From a checkpoint of a small encoder-decoder image transcriber.
Model: 12.8M parameters, encoder patch size [8, 8], decoder width 192, decoder layers 12.
Training: adamw at rate 0.00081, batches of 64.
Data: trained on numbers of one to four digits printed on busy colour backdrops, 295000 training examples, 2.9 epochs.
Rows from block 9 of the text decoder of a small encoder-decoder image transcriber, named by matrix and row number. Rows with one number belong to one neuron. Each number is 500 + 40 x the weight over its row's rms, rounded and kept within 0 to 999. All counts start at 0. Numbers have three digits each.
Before each neuron's rows are labels from the 100 texts, of 14976, where the neuron reaches its highest value: "tokens" is the input token at the peak. Only what is clearly more common there than usual is listed. The data: numbers of one to four digits printed on busy colour backdrops.
# fc1: MLP up (decoder.blocks.9.mlp.fc1.weight, 1152x192), inputs 0-191
# fc2: MLP down (decoder.blocks.9.mlp.fc2.weight, 192x1152, transposed), outputs 0-191

tokens: "6"; "4"
fc1.388:531565454520559526550505476454518522500523493506511492544475487459578518527515559551531557543533467440501529560495569485459572511508582449469482464495431456449509537544505460546470475525573544448537472467496455448560521537492499510463515481526565493590556546446573520446460538491524487531558463515455463545463510552503511551437490481521527444447551481485503588525466549581509535537564532502532452454498474491467502541522411427491442508448506498533406472474476561534505497477483450458465517439461440529556472467470565483450467514513506510490492470544517558541493535490552432510
fc2.388:514418525522503520503549479453475511531517548512526549549495521490515520553491482539489568475500431626508547456507468463511486512536483498588496558495473488521524463491539555485483496558478553490564499482551543431492462533494538472509533538438485486480514478471503401509507547514514472459527502449557509500519535482486487490484492545437548489513456443545422481490509467485573493492549509511506460538488501620552526508566547460502470492481502451603461448515442498536444409458464604454463503409553500498457506536545476536494565499457566445447466511469471496455504569564453487473

tokens: "1"; "4"
fc1.135:500438428515439483485522484490545602447475533473504530448447493478464502462529510496445476487523532453486502470419545545508456460441505571456472543490479555511428531559498516521461413485503529509561505441530503500471483561441498478453437468530464569554470497515472537522474533543507441490518489526541507530536528507465463485513489553483479463565528403498569520600540609496508503589439472487427478515585465539517542548473538497471456496498524516549535494512551516501522506459510424532503445449554473516456527462582448507474502514563529484545483545501481449459491525504439441527
fc2.135:483480522493512487470495501488474527522478529558632423456524473479470512502523471563483478464427491627488571558498482458670455515508409480507567474506455554464577456482524471515530364500501503496490454464521521453462534478520534437546457493405490504399459452476531501516489477470467472533475514493424519533487484473526425462464474526519473487497472494558499527495515492457520492518501557503483494533501536510486463474497495531502467528540527535505505503483556480504490470474605472498494475481517485585594505553503445484563502496512528539519485546520494462472557513491522519525

tokens: "1"
fc1.27:491452506444488446522408525493570542555497484466467536553471530437502500486478549493461484471544542480591558544517540542478537459542464492407496478535558523519516504558472565529465510494497558450496531525484468469522536527508426455526523447536500530519493543559459464437515525511454497456507573488581501570524503519477500513543540495413478530487539475464588496524550576482513508434479529447495478555495424524465551423508580480457518527549518481434436551536517472548478480540518499447485562484529587521457506486416524468537525478502450491573536485532465527537553501530525574488
fc2.27:478533545483513430527507468513437455491538446521530597483458487579465450479530528483559481479449429551535485484539515519527450455496558457590474488484466424507564417553462443419518537514511538445436505424467540508578486455486511524505514524491523534441495520481545479463472530487519506479455453517447536489532469537502600569497531472624506426461498558483476503514483488549498536496514549484535437533476534509522580457483512550415502496480533516518458469461510529484454475471452498545532481520485487509565506433480475548564437461473557492464547506523549487500513565518525443519

tokens: "1"; "7"
fc1.60:528501483458498559559542474428487523425503461440575467415520432524451512511576467521562525421524489469519483503547462491473469499496561431590465548591494546508467501551512534498473516458462509476579541440496468412559508517451518438514531473506524456501467538430450437502511467519455504531520438486519421525505517492543496503456487570490475479486531428564463558529493495520498535520558443432525504493512526466520489561481418445455469543494484429524495494517532549488505507480524590495463508502470505494519499545491433519474549543428558477449535499546479426472507552473458471461
fc2.60:486555495573550552554498496500487510519483502505480495489580535562501530513581531470511529541543479507477550522569500473515468549410513513484432440522548522481498508557538490506563478528487458431535519479535521494490479563497449460484469408463486501550500547548526469493579444455492509472448534455467545478476454448535450487563433468494475397493441470506516511429468438509474544506573548378494562519477480517437474521491473442528557532489517511500531502489548509547454550586516485467492433440554489461449506494559536458475497566531496486496465489512489509537501491495462378535

tokens: "<end>"
fc1.572:424513503440578460469503522425471564447482576529580495539542515554470510473518519497503558557483485469566479551502470518538497524484515523505602548521522456478459517514535482511475505492444536482476470494472520466504532530520490410475434527528540563521429459483492535504507559492471559505528515410514563555515540457502541551470526539556502486490463458561464518446518538565455537524504522492469503433591456398485482522465545511531463518484467476476526475506527465501508550499616523464519508489524477566529502545508468521512468500532588537589527468482494458474488513587551573572
fc2.572:515509478488519504503488554493478487486495470517494501487537475506417543560511459495507494495412480820470524485521478490459470511492516456515523494518493506518526465540526494531490458586490509507505486513533538449477534515459508494543481482375444482454489525474471514535532496480485515504493462539444528515491495543500434476469480509497515482532467496497536471503501519482478445428513540504477487572431532546492446508497492482466453531549541522546533509514551511489490490508517532494390484489500494538531433506549483489534500513514435530520528581500532492483486502464547493561

tokens: "4"; "6"; "8"
fc1.510:430534546459576525474510502517540515528477567563493540481471486544500418507527517512565510543478560483507422541464512519508503510591496426503507489567447470463470531463540561484442515530468562523486542416442455565504493525481516444522540508524504477498470481535490458434505510470511504464524497472502547496585491465459606544530460523505549597527546495596508506444584487546478513496433539516473424506507501528461455522459480441546502535481509519550472435476511560466521466471521505559540448479414477524480554449467537493477456485560532505559512402489481526447484492519487564518
fc2.510:486517511465509489474462488529526542499551496503551471523524486553479491541514487555490452518414522689488493497587525536509490496484469514568506497515452504575564456463528412513499511518504512527449498469537527533531482522457455425500478451483524521493455478503535526513513424545485562479453428472423505460457474567527478464503467483531451490483525527517516457453490509538470533421537530443489503525403546479471456535485478464462499555559536575440548552472530537456494494528525489495383510442495496519521427480439505439530505487494515535536469488563577537499509474432541481527

tokens: "6"; "5"
fc1.244:554475539530501542480521529455503487480463536503513456506491435496475465498540482524508586555483556467521525513538545512530497514460494459439517476585468504509570519496544445586500460496523490554458468467462426548487563483463502428484490447538565481575428443493555527517549455550509558493493459433454484462543464491498431516526480581505526495465509562516529506467425480459440529448503530441458512510480507526433494463520486476456478588472534519429543560495535507484570558465441486466459483518452435494489478424527528495488493519585487527603551500559541524486469420486508447552
fc2.244:518518489464518426483528506477469482499499425503499556498522532524458518462487501531521506469541510606456461420484472513503498451526529476558520492435498474476473479550444539462496490603539489434502467458472532455454520510511477468511443538517376521509467581494461471474410558490501460503510521515489541567511489531454560529526545494513521470532512460482475522498529552515584453634463457592513454480471507541497541504438513469512527446508562449514475478523489498479549498445548442487577498462519471554538528491513532513554449510484601464497451557452452431538441536559494515528

tokens: "5"; "0"
fc1.653:471539505443463524549507437550455549457597561524492469516550497467511495464524558518483475438497542467407505505560510536498505557501544467540572468492544542501496549537534485473556540479462534516539524556545542554556462475516447541478505439572590581535535518475560505559479494533513491528452468527466509485487571523579500454482529413512507495506473534510420462532504510556449535475579454515474581461481478443449495504517456548507551487545493531446548463463486516490486508495488504513574535465483567449548476560470546452485481570472484547476481465570560473545495557503562526473
fc2.653:464467524473525461395461511492500585509457477554567478472506485460407563521465541510488469496437544584518520494497521511527488448521468519558515463506487518486593436495490522531444418542508501501471505501497545491461560555511487444571441508479511486460470505491518513457495469443481411472530612431513492492498512475529467428510498640494476437529517490535551492461524574487541485500470524515498454505470524542440529558472503539537507481574557510540546534461489531557486470502558448492457501466548506501467493494471514502570500491551544475478534562522380444492473522469495558517

tokens: "4"; "2"; "9"; "7"
fc1.423:492445480485548559557478457520519570500559513551457540465443475584557506441507520454495550492466575437433541563558491528540517551531457465505483578445514537529475519533496571556455481511466536511553481503477545557453469453452567439475521498469563527459446496554565547520482493456560510444477541486433528528471492533469455457538512508464573451508535458497466516509437487533551480501532567498443558511485467497546535556548493432569491531529442500497550484501479534444508469485534552505510539462528571470443457511494557460568517491499489536570464450487542471558537464545498541527
fc2.423:459544550450489488447522489440522479496495459472574515498477480579474518522513499524511473457457488608458471461523446540595452461574476524583538480490485440485515441449481470426442502514572524515481478514477490495508493507506513479544482570441520537509541468482532447499421512488527527564489471512493583555504565525535526548486578495553578500552537439592463444525481485579507441531527537461547510493434493494520487438498473515536523453521538487503463509490456446483544496433504524507518440479519554497600438572444455467506509444511502472535542521488536493536457553507534548555

tokens: "5"; "6"
fc1.185:512471486491484527481542467474532432448456541499567483496557448513552495496568503576439543536522458455450496529601457569492572499455532587467571482480521471531563581565469429498522483479544439471466522549549512531468569473455549450512492472533552541573528516462469503527472506523568522476484514524511467497530472545490470513548462473510554440420513459474484571436503519505557527468544537473484457509508544491499546528490500539452439549455472491472483538569493544476453557480466566522460477439542498487522471566561448559552440490540533586531465523528503484489484506512554540490
fc2.185:482522511445518468445486455522476541450481527490521553540506529561478465429517482566540530465459517454512454507511517530507464512558498492584509548473497450538481436543525510511429462534482581514463476362465513519533468552467474461546478526565528534455437503432520503418479478508483478449570505427473534555512494507569478457480484597539489468495541452511464459424486530515526559577441546525490496530575542576494495550490488437472481491533573434541577482505529537496548485496446550524428509433461467539504576471503437491520494469489507454500508477552479487509506523516524537538

tokens: "6"; "3"
fc1.326:471468522471475538481479437466500486452559523460494469544559515573577488489554460467488514581540451469451492555549477486485508483417579440438530500523437514510550544511574522432492528437583512466523534514516528487498495491503520426521539479522472520510541551509466522515478491529527544513559455565457492541532438542542486539514464548490529489475560515528513482536474547520465508548532519499461494496569512500442529441512428454467532449435457449456424594459543514544475563462553540490459431448472539541473493511454513434458432546558567507498496516523532468543525534544431517553
fc2.326:473539464520480502511534506525529457573531501502498453530545490490589552510441513450528525489503489540517458421490525484505457539561470509508442487478504461529536452523527479524541405611484536455579518442547539532457471555529517457536480505477411493499449534496449481507474545459487483481439556446560534436543516454545499482489482465455450508574462489446444457471500423459541475525481482466487574482509513599474459519503489442514481493502521521569527487541509461526473420472477541514428488406529535524433561499526558513432544480522470475453429454454543471505473561449490455498

tokens: "1"; "4"
fc1.18:518452450457532480444489450537512460477474526466530536520516521527511432408523458476481582496557481510525444537578513550583477504518504502547542576504438546484534501573508527515465516405528560486468468554498531431519469476468460462491480449510561449570501527471529473455465492517528586527471472530532530512530550574459450460518490557439528499474502472472467498507446482509510555579555515537427426510579454478517498505466409518463514498540515526547515478463547534548478482444553504551578499461496520448551541461457471453548429483541510443528533437474538467525515517509555495516
fc2.18:554479453481486494540494523546524428533563484445391502430554477497537521478434516516469552531474449517452545470462529490506569467450504536488459518478476457582472579474407507459532507557478500515535457547556492527514507480533512544499474574481477540547475531436481567619569558511467487573455504578502505482498519520497473459554533484477488507476483514519505486506515445528461526505511409551530572501517435480469595448496554565528450464503479535438509481507461481451504534577541521433433480553541515416468462497476488487464528494431479528475518509461548511519524485513525538506

tokens: "4"; "1"
fc1.703:416548486496503559433574495531503468479548467538501548466511464488544545465500460507566537437502562468502490569495450512539463451480541481475486446465520507480459499530497534526468456544458494445518529459435559546445516455542497548446448552576470492487458517506483411448445487480541488530511534464474569511546481551431614486474567523486551544451461438558496513522492515504527563474556557520532525445547499484542460449483536437537484476495532530517494526524458470497493512432535550520509471500527519463469525503434493462567507490556574446491474468501576514578506556585553461465
fc2.703:482515553503531507475515522549536507496486434544474514495539529529461587516556461446489485519473494693541574422543465484524465511483496561610487449455478577528496497521484467454557530610501466471521497527560442493512505501459500527484461481443445436481537539453509441502498485506500496560465492500515445470460459467501520528498474506515451534539533519501458529474538503494499498471530496436572524537415533585536485517539522501510536538501499558508501471483547537551408457492525458493507503492551488499502528499513471505422484549434522448432509560441539528494494521512491442431

tokens: "6"; "5"
fc1.352:548506448508517537486538419478526476445523508553404464526542428446471495438507573536480524551492530510497469567528448508518503502476471489433505557578554448437519432499543398581477487484523484555503527518488484500565549488504475463490505564480541479546517481495483527426491480477487490511522457543495526440501559541442487484524504436459564470462441510450495516562467549475396530503499494445492516536471556465409511451507474470530549547496544495501514551446522450475579542494455481429486533547442510475517468586549500469532486497547511531573528451502543469523468497536560502561
fc2.352:502518492492467512458504512513482548552470524442502478446515503553531529503496502550502555505581531527480451500464577512475520458459587528476557503502472489539393534496515529496499461523507446561518503508543492548447463583486524480458419465530428488570480528518442508497429515517486505537523562464460534459490458462487475505608513522484443522513535471544522490489557492517504512478473460535531535427539462545495507604425566411540440435506561534497525509497482519474543543548598494491451500493477477454515545480490456474427540505506493492459412460470438537500442523492409524572

tokens: "1"; "7"
fc1.188:505534479479569517502604471482477544483513600467554552516501493524478443509498467522510453484431550502509481535523480523487489547492474495462578514544516454549525521513610495512413400529553572525519492470557512523471493558478450451460453439542538576496438550497431476565500510520465501440462465488457546541494484564497483505501498484536498522521475405536538481483538514565483546514486489438433457539565437512482442503569448430483481499513555507513479516510471522506451491484525520505528444439497471452473536453516547524566495549496515508596515451567531525485441533543516433518
fc2.188:521512502539543476519481539402472467531484413496535517453464461515507503559501519508491509522504454648482499492532436507543574435542534520516505530514489469434520555507484441470541500528525442464458520512411480496498533435538529504462602516459470497534491396492517583477497503482511503507486533538501499481566507522469514543467497472511581505535498534488524539460498482469559441498529531551524487480444521462505540475482496524522491506441436455430449624570452485471535498505492428453494487553488502505552448506488488553535431502539599550521482513471513461527475427513539520585